Weights of a small segmentation model: arch vit.
Rows from block 2, named by matrix and row number. Rows with one number belong to one attention dimension. Each number is 500 + 40 x the weight over its row's rms, rounded and kept within 0 to 999. All counts start at 0. Numbers have three digits each.
# v: attention query, key and value (stacked) (model.blocks.2.attn.qkv.weight, 768x256, the v third), inputs 128-191
# proj: attention output (model.blocks.2.attn.proj.weight, 256x256, transposed), outputs 128-191
v.62:510557541504522402505498459552514476450515460404485435475450514480487493501479490506473517472521547485494567469566490484499446571485459554517509508566444449545537501462544554481492526512504543
v.63:470513503501524474462540511521488471495570484510570476547572480421526470486501476461555483497507547456463486477537572513559534497463412451534450520453439572462556579455497500532533509515494480
v.64:532464435529498544483497545497515512561524460446458515467592512540507459529535550462479485488506470474568533589496484482549509488501488529510488465465507495506513474523500424506499514526497540
v.65:486430535500520589468440510458578557562547554531491499506522488483518406485466485452534477486474547431552458543528512444470576480510463519518508549423558491453571502479533493495520448464559442
v.66:537474470479511515479479510495519492543484557446542571526531458540541434472482522502539423429545543517564511543531524442456466484488493523507491453483526489482475563491530416482505460526495515
v.67:489481505533445509501502488507485583564608535468513513518482526521516498482532575471482462459474525486481525513510520523542456471444455533498570491458539522454551496564453449600494427474559514
v.68:516468495496507450556484484447436505551471504431456533492484483503509538464523569577520536484473525528535540551555483477486433512464468471493542451531544440524509498410550455514455464505475511
v.69:553492560503454546440467432509468515551545542406509507449518566493536461452502577521554465465533532469544506549543466537456485531481478468533523435507504403520498514458601468513434498521543511
v.70:526417479475521467499523456490451459440494467474517547464482521416543489511472517487542487540484517452483498481549507533428504480540512541521498464487458517550500525525539473460542467490458502
v.71:444492482416540449543548455461438439491483450506449531438508557503503471492516500508558574572500489534488526490551558553487484588623508514506442477531464490498505480529512545466508555452422526
v.72:520516502523551480530518511473514488459441405491439476502529505469466532461466491524513580503542480539496486492536573468486493533587583460436449479527460459486540517513496518506512572451501521
v.73:522482504492456484498519517522543569534580501461561546570466456518531529440466491475482485444523485449546469549474473492546513496433518459492500495423559524489543477576491499573546421465523463
v.74:446501499510519441475519513498466443461445464497443453476512502465536569513481476529450564560477451592464439432440562496520499503539572464478453522561531555515437499533429529477494507481449456
v.75:434499544450505441559552437569438496446469441560488501440513479498515528540512494539533584504542514531480481429493534477454456558571505573467498539540497464507452464455456567482480551502459498
v.76:487570548501499514487464452508512489528462429511434510441497491443489534514528499524544469525513467466462524533531564539434499545517505483456498537536482527450480484422492465452409505540513476
v.77:526441528547514499498528435466495455469454476466454490463504534436494505524568478560449541547516507534534541452573481489525474490578466523527472457542526508523502474507481473450437564504462564
v.78:485465474517501546462568451525485509448493533567544413430429560542543502553563537513429561490536528502457522485552508523592520483564520518447463472482560543468475459524471497493523557502482527
v.79:461521548554497432564500476497439472486431401560502498496553502516440558556573532547522538527515444521495472418487550564527504572564510467507562478584511532523523441485512544493406588497519504
v.80:560493519521535495534558519537467433464468452526508451483454486515523525535557417513484502535476538611422543446511559479478476461525573486488430486556480461462478526523531532520488498486436493
v.81:491526521460455462541524483500510450504455497537481482485477530452453540496509479528517600576440506500445475500494530486407560495505523469460474509583526539476471497458509498449486528496435555
v.82:463515433449482579545502537483483602480567519502552497504387501507462464464520509468415437493468477541457472538404480473545501486481555498541518509455531441485499456608489499511548485463542503
v.83:514533465557494472474509510489531419515498459556455444468479473554507519514499487489559476516535540600492511508453489479539528479457513515504476504525544531406486483565477558502465502563509419
v.84:545509485575468519438475552468584468563489554449506543483463524538538545503543503420449483424529498452567454525432444517577510405507480466473526478472536546491493502553527507507524459583539435
v.85:475501484547483468462486481477485497467563515562473427448438461511491515547579543521506572551523481487449455472486465553581492547600571539434465544476523502472459509580460499446519481480490576
v.86:549477538518541500454501535474520482556491437477557500421558518522557467542519567461536492428484556436548545471531511560531469558480485541495526532469479489467520539430518425538503566556531532
v.87:540536529528539497527427553496540450459523454509462575573454523451467439489483439446573584558437443537544518516469497535487512561444538465540575484495472482517479497561521507477486540430480468
v.88:534471451554439554449492577440550577555567560449472454477465488538476542468536514437470431451466534489479461549531408502518496468457583446511549447512545456518527482525529504508539498481564506
v.89:461451475509464472472485476500484562521475535452539581481550493455550477469512519443544494432501563508525559554548510462515485509486489554506481498461506534491470564421516445541500494551506500
v.90:494483436485465497538417444439464525487519503440441563462501528483465483464493523462544464519488518492597522525570474504453495533500454488531546522464489462508477538470565498493455516518549525
v.91:519542453534468511485496473480503494458456457497553448481528498510519549514502467571580508551522541490447548490524527563469526474520499476529446544476546400560538497451552573473476498506516510
v.92:567476473499450552516541521489568551572561514461558484526551458558553459459435502429501422500537548484526513524491524433525504513526518519580502457412463487478485538520462449545556453492529512
v.93:517462548537449453559425448461540475514536533480520524482530514504564481505551484542496479460565517416559571481566457528482458551494417488523534505550477476568532547422521444512512495469519536
v.94:465490528486485479514561469479454465489435432500511420514477496500491568495510464545462514528419432528485436447475544562508564543442520432438491523549456556496502471550454536453487474508439525
v.95:500489476445491552475464568455483572495582498482489524573439498549471544496497551485455480489468495451558471506443458504595465474415531462537499497492503508518570485563485497507521442472543477
v.96:498464449571510483466547535501484441551511470446476521474616529488446430497456547495498470520512558492464508503499465520465512563493460557477521513525498502543532484456481470508354505481494519
v.97:505547483446537549439459486508494459536551510497493598529565498509504496508448547489462443488452450461500508525499548488512533481447513444476503503468468482514556514538488478529497488464560519
v.98:551466506526492536566535460549496499475449480542542429474487469442506567484527449459545567549489527543476481472456462525456515561517479501566482490458448450555472447542517486467553517475527474
v.99:491455489477471491504477483539514468488558489518522504464503521481507539547456482528467479471519498526525552537482471539580538488508478545477469483458554499546496559500555435541511476591529442
v.100:490560513504502448515571500564488472473487510563475484522482456513491550527520477571498575529508456531473487406466541549487484535492537456446499498582482473464440459510415586463470518501462499
v.101:531443525540476547463516501468513540545553557498499574453544512490551447478514486446498484470538565508480555556475417492530454464431478481510529512474541420447493517503532427529480454521527510
v.102:470488533490562441519543454497487428488428426498517433468489453464477550539511481546497509518490484520464473425493512509470487519517529539484498517573481509534498485444508530488446576525449543
v.103:515519466499494570457517554452482472595502540440460574509555526497510446486450549455555429452503474459486478514496448457489474469446477526529512475488484498479497480536561475550488443515574493
v.104:546465541545527457419487447481541487507557564493489543531478550520514490567528461504543434465540544491531517506467455426547541427512446518512501451511597580522482490513492580479519509445562510
v.105:527461466468525528439464486488507493576566588427471581532525492491518489471462509496455408479499481424553512583534468471529503534480445492540496504460475489489527552477472453583503473560572458
v.106:485558488485557427517558499563526423466455470532491493512455495528468529502483433535544547552536499510482446466460538531481541542503531476422433538585482537465431456538491540445524525456440498
v.107:504517516481530448478517490520473508421398449560488426518526471460471558506571442492530546511538488493433507478534524517463532535574506473473481561567514491496482475462489509442498509524474490
v.108:524508527525455505475496558469479549532540532447549507476538515564507434463456581494466421450535543483554499514502428428568481458400485509571559472448547465514562527538554431523522504504563496
v.109:541496471526486512491518582490543562537569488508470535496460537549469538534545497509426438441486539500542519548469501450491616458448490548513532468402506511496558508453493521471465482550498487
v.110:458523525514530431541509452532457434459392478515513462449482488458515478490504452568514524518515524551476512498548579536411505526542541484458509515575462464521414540457515549452488555537491480
v.111:506484488488486448484475462568449442484493417537504488529561508414538550569558450543527501505523466458472485448546540553430545564564512497501450523554509537509509536488467547446518575468442534
v.112:554480548494516530431523561494517548571488531479514590541531441485530497475479467503544474438511532477550539521475444424491485493456511493519520504415524475480497542438512491583540451530523431
v.113:475534440499545507544506436481432488456428480549496484522475487502433470485504458540515579499430511542533489449556568557423486557557560455496456493575496554517549491540532494447501529511416476
v.114:565490513535527567473461496503544491533477488499467578474481525560544463480431528504516492428500484486509532553468424419513511491424512475505543467451571446545548517550515508587474453529562502
v.115:529441525443525517511427511512485556485582535498524532423471468472529441502506501533529529515532500518518513573467526427516423477485542465489510451515497400604576514491515461508492535526485498
v.116:494474455536478570527463551421459500589525553449488546499510511475551390499476598433536471492513542439553494555529464469491468523508475533539549459481443437532530510454525397515448508518523479
v.117:549498459571527541423516521459554493483522581461469553496524548496519479530450538480493464506480562428503486490503484515563524498482413488546516456472488503448533501417548415516437542543581437
v.118:481407447505442575536450590427480533568559510469541559541445556536552541461499520522493463490493495478572523549459514507497481455458521442496562478453514472473522449606540469501501503540520525
v.119:482532466490484520458511440517513503554506472466504495475467506521559463459438546489510554493484457417518485466534448440470488487426475433554538457472495429508588480454503438505497469457551565
v.120:423499465526518502489472476532470535495465541484555509518512529512467518451545552460605529507434453443552502488512503559492454442548496551479536499498464431538586526473495443494530473495459511
v.121:498510522463536490571515503546491487447466434542470451481459495532440563551540461524527589515519490547432493415510550516481549479532519475466484477593453490485455460529452569473460519465467529
v.122:540522492570526472463518545483522475544509471476539523465555536486493512508506532505541475443465544484537530510491446466538451527450520525487541499447495509555546498437560459553493498545603453
v.123:545470512553530518454494435502520461567516496448495583476563543470514408483513518449530442451467477437510485570572466464536452507471494470531559460490467494469543516430561450505428528545517515
v.124:498505538541481506428538604467546531501505526518517555473473512520560470435448538463592432494522501541449497526459436470530454522507495573505506493459510488510535524489571468588545457535558435
v.125:445502517472547491488537446501485511473486506513431489502545539466476530482464470555505561571473501457547470487492560489433585557529499551493459495508488589495475502474433537485490506463422530
v.126:491491488478461527533477529475497526421402456585527451539537521545477536487504454532535510507471514564432506492467597501539464488533485491443551510533483548532526451516452515501477500455400513
v.127:529444460483501524508509467530475447579535475512495595608482426477467484480418464542538417550552452457561453462454530485482523524509485515467514451518544436519452560430525457510502448472498485
v.128:527468464459417524487424505458471515505537440458501567545574544522513522507507577518562468448499529426579465502499502523518463477459555488507501478544491495484564503437543460470461523505496564
v.129:500444440485505582559425468512497519497516450463470472496548551481500446446472542530518553509490472482487546579461549461458415501525547500496601525498496455565559480533490453447523536425492582
v.130:582454444495532535504504534479523584470538544486494464554476493505500453509488550461473476491464547527540506541479539504592444458468488506470499536406564491485480514559529539539504475522556472
v.131:486454448501504490528522500461546531473547490421540507425459464574534540537555545478511524512486499582523501461527458528591516500444604450430546473492548462509517513569474504478481485550423497
v.132:531542520488481480526497548469463549487467489423474424462473513568519494468501476434396503549469529486464458448441523476524512565484565455494532541482549451553516439610507454461567464457474498
v.133:467512428463499524535447487470527573440524458429494507395450545456470521543512507488422507480518558542520478499490485537482501476517552498462524524550492413569494447574530429496561482503444495
v.134:518514430454472558521432414492518476542523471481483514475556527443493440516470583496513564474512561403507501543482453440456421548450485592549566502518533410527491561476554495553455546528505576
v.135:516489487480468491530534479457477533487563461467529498506425530496536491476562540500392536523526522540471487474529491487542436529468585466427484478466576405507472492519512470509524481530466487
v.136:470431471446442540494522552455513587507533477448513469465483540559434518525488488435398506532470524554477466463436508487545501484397575425471499503498518490511511423569524459480507491472501533
v.137:475528463467446502483509516436500484476484513450441491455516544491492559517547544498376541506452523533502479446500582507478469488479595525503554486517515442538518442536438428478502571455473495
v.138:491519509468465494572448496480502510516489511465490526422485483538509559497507525507354499468427504518549461497527542535557529579546505404506516438512476582586501491537442472509482521463503562
v.139:493563547498548487498536484541542420537469446476448508466538503418535441501443500442574518521495498441538544507461501444469489492509463532537538548486537514524435494416556471547514479459503521
v.140:528508502532471484556506487520444491463497442462489478467539485502462485514544494476411500476509539490563490460464525487460415516427484457501549463452489437473530550484554503486467471477460585
v.141:510473536577483466491445524543534490550555477514487562517556470452564405497515485494591424500515468368531501575545466456443514442513427568543538543442515498423488513431512458511455474554523488
v.142:513433418456461534480510523461466516483526474451541486425493503575512465497535519427437486456483517500471523523501504536546453473426560492499507510443525426499499469600548480548506493497551540
v.143:553494495505529484474454491544548441537543500572513540540533504508481423507469529543555481464493504436560509550501449448503522482544408581559536466453501455435532528428488474525499492530546470
v.144:459503464435498481538437496485522566460485483433505471491475540534519558526486551460487551494502531594533463433467570499535501492531615454545531448476470514550533419508487501482544517520431477
v.145:543444463566510521471521509436505499537546487500536549517574519473509492519499509442439484468486473462542485579468544525496510470483430429516506484485479598435577556472554480521468528484575506
v.146:551529492472554495455553473492501495539509498497499503479486454527499509556521481526573487459527524470519483525506481452547463509516534593437493533480615331486436550518568511487516492533529497
v.147:495544505530574448515557499519507436508512448587518492453512420516497502462463406528631491483515487532471477460535534498553529469515455555448425538522574512488419528543491582535498487525486493
v.148:463579522521546453480547483569527450532443444533526494474516435497518491504504520534505459460532459496486496451507482581495575525521492491473481482522532594469458568427452564462527544485515454
v.149:450495519446468451530517469536440461470425487480539490448463458462460578507524430517485576500519464552472481464502575563485478534536502466504452531517503569604481421452497512439504469511402535
v.150:557463447564486567485445515469524487560554557506517548547593526509547501519475443469595474478536532401542561529477511482455458535504400498508478525469464537453466521432556511505444445566544537
v.151:522572496565507486507556555508553484469445534578476499449494442498530545512491424492491484498499531530408514495504536535549535480492455529434447563478558473456460498533454568489484475553514440
v.152:479553479453481433510517515581492414479491435528487452517469468498457568489526491571615511534554479571479455464530537503458530541569498643473494563553497456498488544525484554476554516548488458
v.153:516495458463507433565530478503540449497497427499481518471459537477516474476467492521533512510453466580521480512466531518456511545532492558419494481522507468506562447472480540482530534523420558
v.154:511486466481564450529525466474468510484468469501457525462453500568516471538556442512480559516479567558464487493525486463533516507562495534422431503469485515506466482554523550466487481484430453
v.155:537500567458486469510476561545462535482462461511489498513474532565505517513545474516426462453528521587512520455462475514494527462551453495541414557496469650454532512477446557495476524535472488
v.156:549488508544496575485467511466511506517532559490477514504509531566529443494442485444580494454518497492437493561462459459548470435442466563459521485492525467421491531595565522582495501542587491
v.157:484514493483517551486483461500525483504504535430488525552524566456531468421552614577496538498512430500510453521562513555521517500433507428564483452545480483511519466457488450451489445511509479
v.158:487508538502539474491586506533515469471456513528541480447447482476436484494461439454565467474533524575460482493510452514471493483583499554463453553549528475460414544541495529496524500516437484
v.159:486538456424515426523483508514493477523441436507464449492485457462431510488501457528516558486541522580428517473480578496394499532466544520482472494513498497567470483440487515515458561491429455
proj.62:502545480461496477477554596430533457530489545488489506483461523514488511446544493467516512491585524490539452515539530438549536499496542489449454448527528426494508482509556504446467557460468488
proj.63:502499489559546513565490433551554502497498445504505454487488482503495548536442459424511465475453500501504553475485540489571406467470441482501507552509484525515479518512484532539442450450576502
proj.64:497402453498480534553489440521517543534489469510487506502564454478456551537435417415440464458402473500501587513480495507539404490465428484534546442526496543510468478506491520505439477487528523
proj.65:499454436523542486493439464528518526506472463478502524438507487528434549489491462448494433518441457514556565500486411551565403529496517512549499463542531497555525515533560504518502446455514537
proj.66:497443481570542577485528494524496501445557504491493455444522456495467488513418468392549526470455525476525535495479530482586385489507465457525523524487538543473489492560509502535466453451533522
proj.67:485476516490531491457537444506548531401462512535512486517515505505471498627476487546440442495433458485450510467482490556461458506496508470478516525488494555395416499490478510472545436512485488
proj.68:474521501555541495413527539560431490418570548467446479515509502411512449517477540656501536453537582479458435455488525478459468462469485456487474545452550527508504513469498477534497491469491555
proj.69:502489482550509508447537495561441478441573510484440465474529440425507506525445482582477510435488541479542502476520548490534407481499453424558567499490527551484498460515505509560455507492533560
proj.70:481559561485539471462561531453453520476502566523518489516489535497492505417570540646502481496497554472479438482520512467428506509533505496515456495456517509485484461460545470499498541579457450
proj.71:526534506433500497477522546471528529493495520530550516514446519544534509515578523541472525561531518498500434500518435549444551548563564532433451542480521489498453525488502447432562570526430437
proj.72:490519496440456482519508544459460492554493538531482490482488513484541506430619583572502500547529555503515429544536514472421570490461532541442479478479499438546553476534536466491507580546492452
proj.73:490450465517499526551498476554501475492444471501458476488553479503442499504439426398522449480419477518486578474483436551556417467482492479505532457507509498483495483493527540486442461491517514
proj.74:497602500471499477472505501463484494585468527510482496489480494471495454429599548571494509564542523488487448496527496500403558476511484543498480509516484484544571536463500487496546568576445470
proj.75:510525504452451469486511524468491470573488548518535522510464540519521476443607530587502532559580550511501417526517528494407568484521529515486479512504543496492525463491551470518562542562446452
proj.76:495519528568523528432535541546511473458526550472517465511526460454555457453495515554528526488589570472500518493560534455497483474523517516537506517497489480533520506497489553536449559488471579
proj.77:523550498473522485483473564499490538493541534517542504474467530480614495563546601514521536489570535466476438501508520497471558556536553540523470574510483505546430496465498463420531542538451474
proj.78:529497489472472482503442448512519533554455529503477534518452514515532579525538577513485472515489462509529495543449498570495572560506577512503469529528417428552544508465431443471558547512488491
proj.79:519572522527447482548506553493516509539547499468556525518498479493556516479496496473538570503576525492516544526540544450547521460483426516484480475490492526518538475475463539514517511479495498
proj.80:489528494439473485476443482455466522563448506546518520507460527501536496443555531557490494541498465487484427507488485508438569539569551540470453481489523455511427534527470459453559496508447470
proj.81:514552529487516450465554574458521518486469569542557535517455537496499460490567551629478501568544541483518409470490486512419590521546554530467451506472546457476480485481506479437531535549473462
proj.82:488470529447515481492524484456515498481430521548513475541507522539411504486526470624471453539454468494470439500498462498425545475478501512459504506457500497434423501461500475438520485522476479
proj.83:497509484519452523539450495500457478535501437456466505463494487472512529472476468381528538496462470453541604491502538463580437499512487519576506447502523504566578510526529538591512483477521547
proj.84:492466463557532507522473470531494491477526463483467502475570471472459480554392465442498430461440481507470586486483494527560430470488423477532537476505502556487519500478501567535446443508556550
proj.85:546558496483482489500461470521507493519460505479529530536476504507497501476568544640494445487493510487453410526505478525369584502579542527517474492467504485507506469435490476469527486591483470
proj.86:461517480536492526420469485548479473489564470495456492443522463442491478514458510511513480470478568471542540442544501512535452521518496482581540499499475518526551545480561501552453439488548538
proj.87:461554532497489490492590478539502497476526540462494514521501510486507477456522488652505478476560509540426427497476508481427519443453488494432457499487533512498519445460461477519451477508545502
proj.88:465459472511518503536482411537521527488466503533527495539538501476471543551414492580444448477404470526470489464517524494450471447485470473534541466507486485501453497495450494477497421524570489
proj.89:502449465570491542466472517526470473457522479488490487436495476455482488473445486425546495446438493468515565484495512493569369513499484470589559485491521512531521504544513521572442469438511521
proj.90:531524486586550549481617524531500483420558492496491489493518498454492497550502467559516565481506535449468453474518568476498455478491428460557555500493530550488467490498483512514426513499513496
proj.91:496528496502479502491425498492432453547542473461452536476529496462512496387495498574516481485490527498568495546525529495496502530497495533599524494500511486542619541452524523550440491538481566
proj.92:482473468531514540504481457527525490485496454493453511506534482485488483504420428428518470442399473467517567505511471501587406505467464454586579491516514509524506509476490504549441441471556555
proj.93:509505535526575504494587534505547519411556558506530510496509467502550490550476526524482558447531552495458443536532538451504535468466514484443463539507519558473454469467496488453473530508514509
proj.94:515569551462498447511473539466514457536442477506496522536473529533509458501565562523531547571557512518521463504502471482488577452506493569437454515497479484497526499456525514453519557564416469
proj.95:497504550482515460513552454517520512439450490509497470513512535494469453576469487584477423517427448480450474478487474530404511496477476477446469525476508486391444464485495500404536478542467469
proj.96:526463524567500490551495538484510515455535489454481490492524494471553553523474492395543583478548521504533546521482527446611451514480438460521544464530494535526555456547510543551486528499505517
proj.97:494462461549498497546482485506474483478529486425433498517557447498446517460446459460508501452502509534550575475510532469572434416433402468525567493517483520492545474507548556580448439469567518
proj.98:505552507464504468488473498469484536504485543525503531501504532508519454515538592632440447530490508488487413504508487551407580492552549504479475532488490480524502516445487450455540523567517468
proj.99:540486444488555543472440447572537465461481465517479529491493460480404472446471411433542469496427446512535536459451456536536431523530532484526474493502487493492444501493475538478478424475485537
proj.100:497616533509474502496534528495493481541518502510528476507454481484521492485578568574497487541611509514470439518521526448423603470531509542494455546512502488519524509436480477492521561545503482
proj.101:510428491516551470515500460567535561456457499522496478473515474535456581593482459499462478453415471519490543425483518514496466517516531438517521476517525557463416500491470515527537479483566512
proj.102:491558519425508473473524560485487510507457545545560502485440556523519480524557545566487494539547527468499422515537469534453544512551527551455480529476522486465443478489484442441565545512456452
proj.103:494445496539495534523483483540488482484524490459494455459561460462492537523458436447493513463468499522532591475489523472593410481473451426546545496498516526520526520494492523569440463458530539
proj.104:528456454430529445465462498493506549552467539513478546433478476510487512497511480445518505518456502512553527481527392570533476551556575502506493548476495473507483579535515479511556501526477477
proj.105:507472482569526540470538460529504479447518515486528482475518480493491522524438473493505465467439464498496549471518457490554402484503477435537543461500545562459489513512532548537444471479519514
proj.106:497582559473455467496540581466472527549506506523533548544454524495548478436591524499517525554599509484528463528494492483501580514509549540457439481502527442529507473511489457482535565490423465
proj.107:529545482510503488510463568455509446554514492483471505501445458487576456417556529430561555551581536517556534533482508473563501514530501524509458524495481448565586498516466520512517558502469470
proj.108:451432457539518490503507439577491489434510495491516442518560496522431508553409487559478441459421480505479495456480527512442450512487481431491536450492509535458493456516472495497477455497575532
proj.109:500445483583522526528489484528489514473535453473473475484559476464472502507427444467501489459424474509473549502503491504535413489491475483563564496502532509505476487513487571550449448469537550
proj.110:521532506531470542486503516468456496554567524455475501447497471446593513439508596413559565495640509487483473527489543407526510501526523523514531514508530515540538511517503487552463515495565514
proj.111:502571532524439553521528571452515529549529494449514473535475516483547488498528487383547612543583488512491559493500529458582479528523509540500512527533493503562526464554480539531488508489485483
proj.112:486449467534495512500489505515470472485539465460435499462553474470434459426437416463503464467464503524535555457506484479601404477482443450579533494491523504534557480522520518603427440414546542
proj.113:497580533472500490523537527476495492532505550546523513520463515527546520493589549500536593580592535491514426522488543493458550528486546555455436521479508490485472501495510486443561559539479464
proj.114:474433483513525483487535452573518520480498508480475488498562491446453527517406430531477458476434484499489557479490493531500443471482474453556537477495508539494490539470535510503467473495539544
proj.115:493496519495534460464560484527436489498469533514467548509516481449472508432514486666477479491506479479491403497489475508394566505509516466492454530497514533488457486444481489512460464542495507
proj.116:485418452521533504462578477544548572415513589486501470445518485502485546536515436475456492420455509482478453431490462508530426518508552419499514516490509542448419501536506480486524445472532498
proj.117:476470497508536527490564475520561548428514534510545464481547483526531517578429461399480517479466434544470532420477501498520462529498515487492485500518523504484420507548480517436510461410535517
proj.118:485522544503493509500546430537503520455482492523559514533550493501421456548443472597430409461440482485436461465465515488405541446453478480493496503478516544447428457483510521458515455529512478
proj.119:489523501519562499446549475527459438444558516504483476500535459402548503459481481643517504457550553453529474486514543438449466468461473504523556527467503559520469532464495531551446505506508536
proj.120:480531505495489477439540536481427487484464532525503506429462531538445476447562516646494505545487524469496442534529449487433539507526532489461512556460544531506484526523534469509476485491474503
proj.121:465582510446467433519475508494489507529454525534527518535483545533496506478573543600482482528527512524516455526519500466409614484512538537433462504522494475533530473496493485455530534534456481
proj.122:457481480524491526535452451547495476500517477472478489456564461482480482483434463445536458454446526523545587491530514502598408465440445442552540493529495528533560531511530522566454434468540514
proj.123:489477481592538530518520530545485499428555496473496473475537450445471532498427458431505521434516538509498510495509564467558395478446427436563552495500529534522503526481506529571453473463540557
proj.124:460389438503530483478520479563489544490488542486535503457480494474451520457469437539457397486389449507511493464491440536543472518478557440524509444494509510491468513493544496515479427475538471
proj.125:572521533537491537497485569475536494506538481493509529522489515494578446468544540432580570529593561490495526524538505496555498534546487533483503545506487467521565530490539503500472556504460501
proj.126:507524514450497460504512526472495546525450527551526519494444530546546509486581561564474526549541531500507436492510458523451591546540575530441457510509502484488462512493462466447540576524441475
proj.127:529503497523495526479537518492466468437501470508457487527527452447440459467493387486549477490499446467488558495515472501511406466500412490533563455468532535446487486529556557556458480482519528
proj.128:536489493573504526569544517547508530427547544465494489503529485432509522560538577606478509469544525437480538538542552452441487473460408491502546487477435524501484487498491510508488530558525542
proj.129:475506525488569511507582522505531500475501584508478530486532503454495487457528556633472478477554579505501453487531516470389535404477469506435483526471513528469441492490517532473472531549477489
proj.130:463476489544501517560450481570489473453523453513504536487494453476499518578428489442520510451498475482499611454506498508459480471472459492507472553516473529532510531487467549537478474523578515
proj.131:490574470430445470482459464467446497548446495510485499532518542524529462493506583588454458525525495510468443510545518501395587507489506511434458511523468465555512482488484480487551510550543480
proj.132:442509458459478440540424480474473530510416496549507581513507531509513421558504519531502478536524557544454459501520478560404591511500517528387476470490486453495475489470515505469575509526455495
proj.133:474575478393490439475439482459486484534440527551468531467473503553486438451497514457512487517509499539517430536507472515539585521474569515418462479513489461549523481497521462496554492505505468
proj.134:465520550538545488504523496538457498498501528546461496500493489451512571501449525569466511448535527508483491442502516434459483441430488506521508539514510561481477492454445518529489538546557518
proj.135:457569487451470474543420475513469508527492511547450550540516521520516457547513543602448455551491520486500460497535473542382563509509545513459503500484493479535514483463492484490532502555524541
proj.136:492529503471519453458445510536451515510466500510509521516519505524468463524523530642473456588482512501472462481504474544391492471515525520460455539465468452515449450489514476461530529539470522
proj.137:552518475420477476535500570452438503545506508500509499545525518521499460446525498609514512490530573486512445557513508443444600436498471461444507491466529511483525412484487466498507517506494429
proj.138:558538461462517477474494496418492494527504538476552502493488551501498462494512510513521486581524541587513445533482532484543495468520508500483516469503521407492509517539510476485535491466482466
proj.139:516397520469526523579506527497561515496511477502509480509483471560490545554465423381506556465479463511518499465491445494563497513491516469485562468490502574458497464550490516516463491509523540
proj.140:519502482551504540469448481502463458457536494460523529493564495470475520524562576629523498545508539497552549532516538505474442431517431486585541521486490504472541517449494528504469465512469559
proj.141:521457506524519527537553482565525513491546521489503441479496464462503537502410462415506515461468479460499551475505488466586456496461472452545501545528504516489495486480504532557449460498557519
proj.142:449577508528558445513478451584491495490452500527467522512490500454506500500462583628449475533492504463472504452519504522381513444504490515446462555512498495501470490475466519504506487524512533
proj.143:491439511568525520539503510531544528502520481481476498511510487461505572512430475448517485479447454473524578492508509461569416469505486494561512546506493536509483514516497555553457486446502545
proj.144:513588454475517454469526489459530478547497528469457483485524470487513430478435480445527496472532576536498454508545508471594524448490490472449480491539549455489516495524493452494498516413510455
proj.145:521431523570538538519481485577559501416480487511510481493491491464496513578435482467497501467449483470446561490512473509483407483528456516551518569474466526445406538528488528508493478507516549
proj.146:461513533552465544503458499533492469530563478457458519500511484464501554495476513474502525451510477441528564524500515483520505493456469539567529499551486564566551541472466518544443494523556526
proj.147:508504524505507480475478487479534443568484453463494492473439480537530544502549475374496489458486415511566551475509456493611534575539525537529497433522529492545539547478507446494503509487456489
proj.148:528433487492450540507472547433494492498554492451546500524526508537521508495496418416590535461531469514546544559458540454633458544498500485586572448474527544509598506500530504521478494518513540
proj.149:570507491458492504484532551420507513518488550502514515467526494534529496460568478468531534508590548557513474501517553431609510517488499519513526457489554466501514510477511458474515526484457469
proj.150:527445525545551511532530467555535503486521477512496507504524460444458560511425485449515510453481483438508533496493507461512415450496462496550514533542513546476482532460471560566452458509558545
proj.151:480477499493476496508388484487492448565535435489476520482481481528492513476501454373571502451485451487585551523525494501586465545488499524528524437489522530558612538449503514547511502523520511
proj.152:511514472451438483475518524400510482556530505470481500533481486539498522429494455397496507476552487479554491526515521475612563528498556504503507459513490501527573506483501465532494518502528471
proj.153:532557459451449490542529520420502531536550530501486516525520492550498462459519461372491514496530521497521463491516522446599557543443562488483510484522503514521540487473482481527560531492509445
proj.154:489531536411442464556455548444460502563519445526455531459482476536514506456470425355502507454516499504540529469511452514603575518484530546484493443553500496530532487496517511551552502468545488
proj.155:579432424506515475482475490456502473553482468451480456489475506553492510516538515355526478495477428527572523533436534510641401570541468481538516448519503463534576497569525462476528460495519450
proj.156:491465539544530500510509472584502503487491466514512491487483464495457542533416506480505514478468489461449593489513480510481484487478458474514481534506494568522503527493499570526479493494542527
proj.157:526556535572518514469516497527488472480533510547470451554536547449534460457497511608472487533479505531501452462498540456417475400468456464577500483492499535512460495476523522529406538488537504
proj.158:472546483514475531462465513461506446583550461497484512509484494492513471431484481431491491498484463502567520490498508491600548547479523550538514444525495493577598548484516491513472492476519518
proj.159:543533513480455487492517556408499463563486537510478517480456493523534460450541487483489513528534533525578462550511537488585561549484559503469530455496535486512529510476546465492546530489423477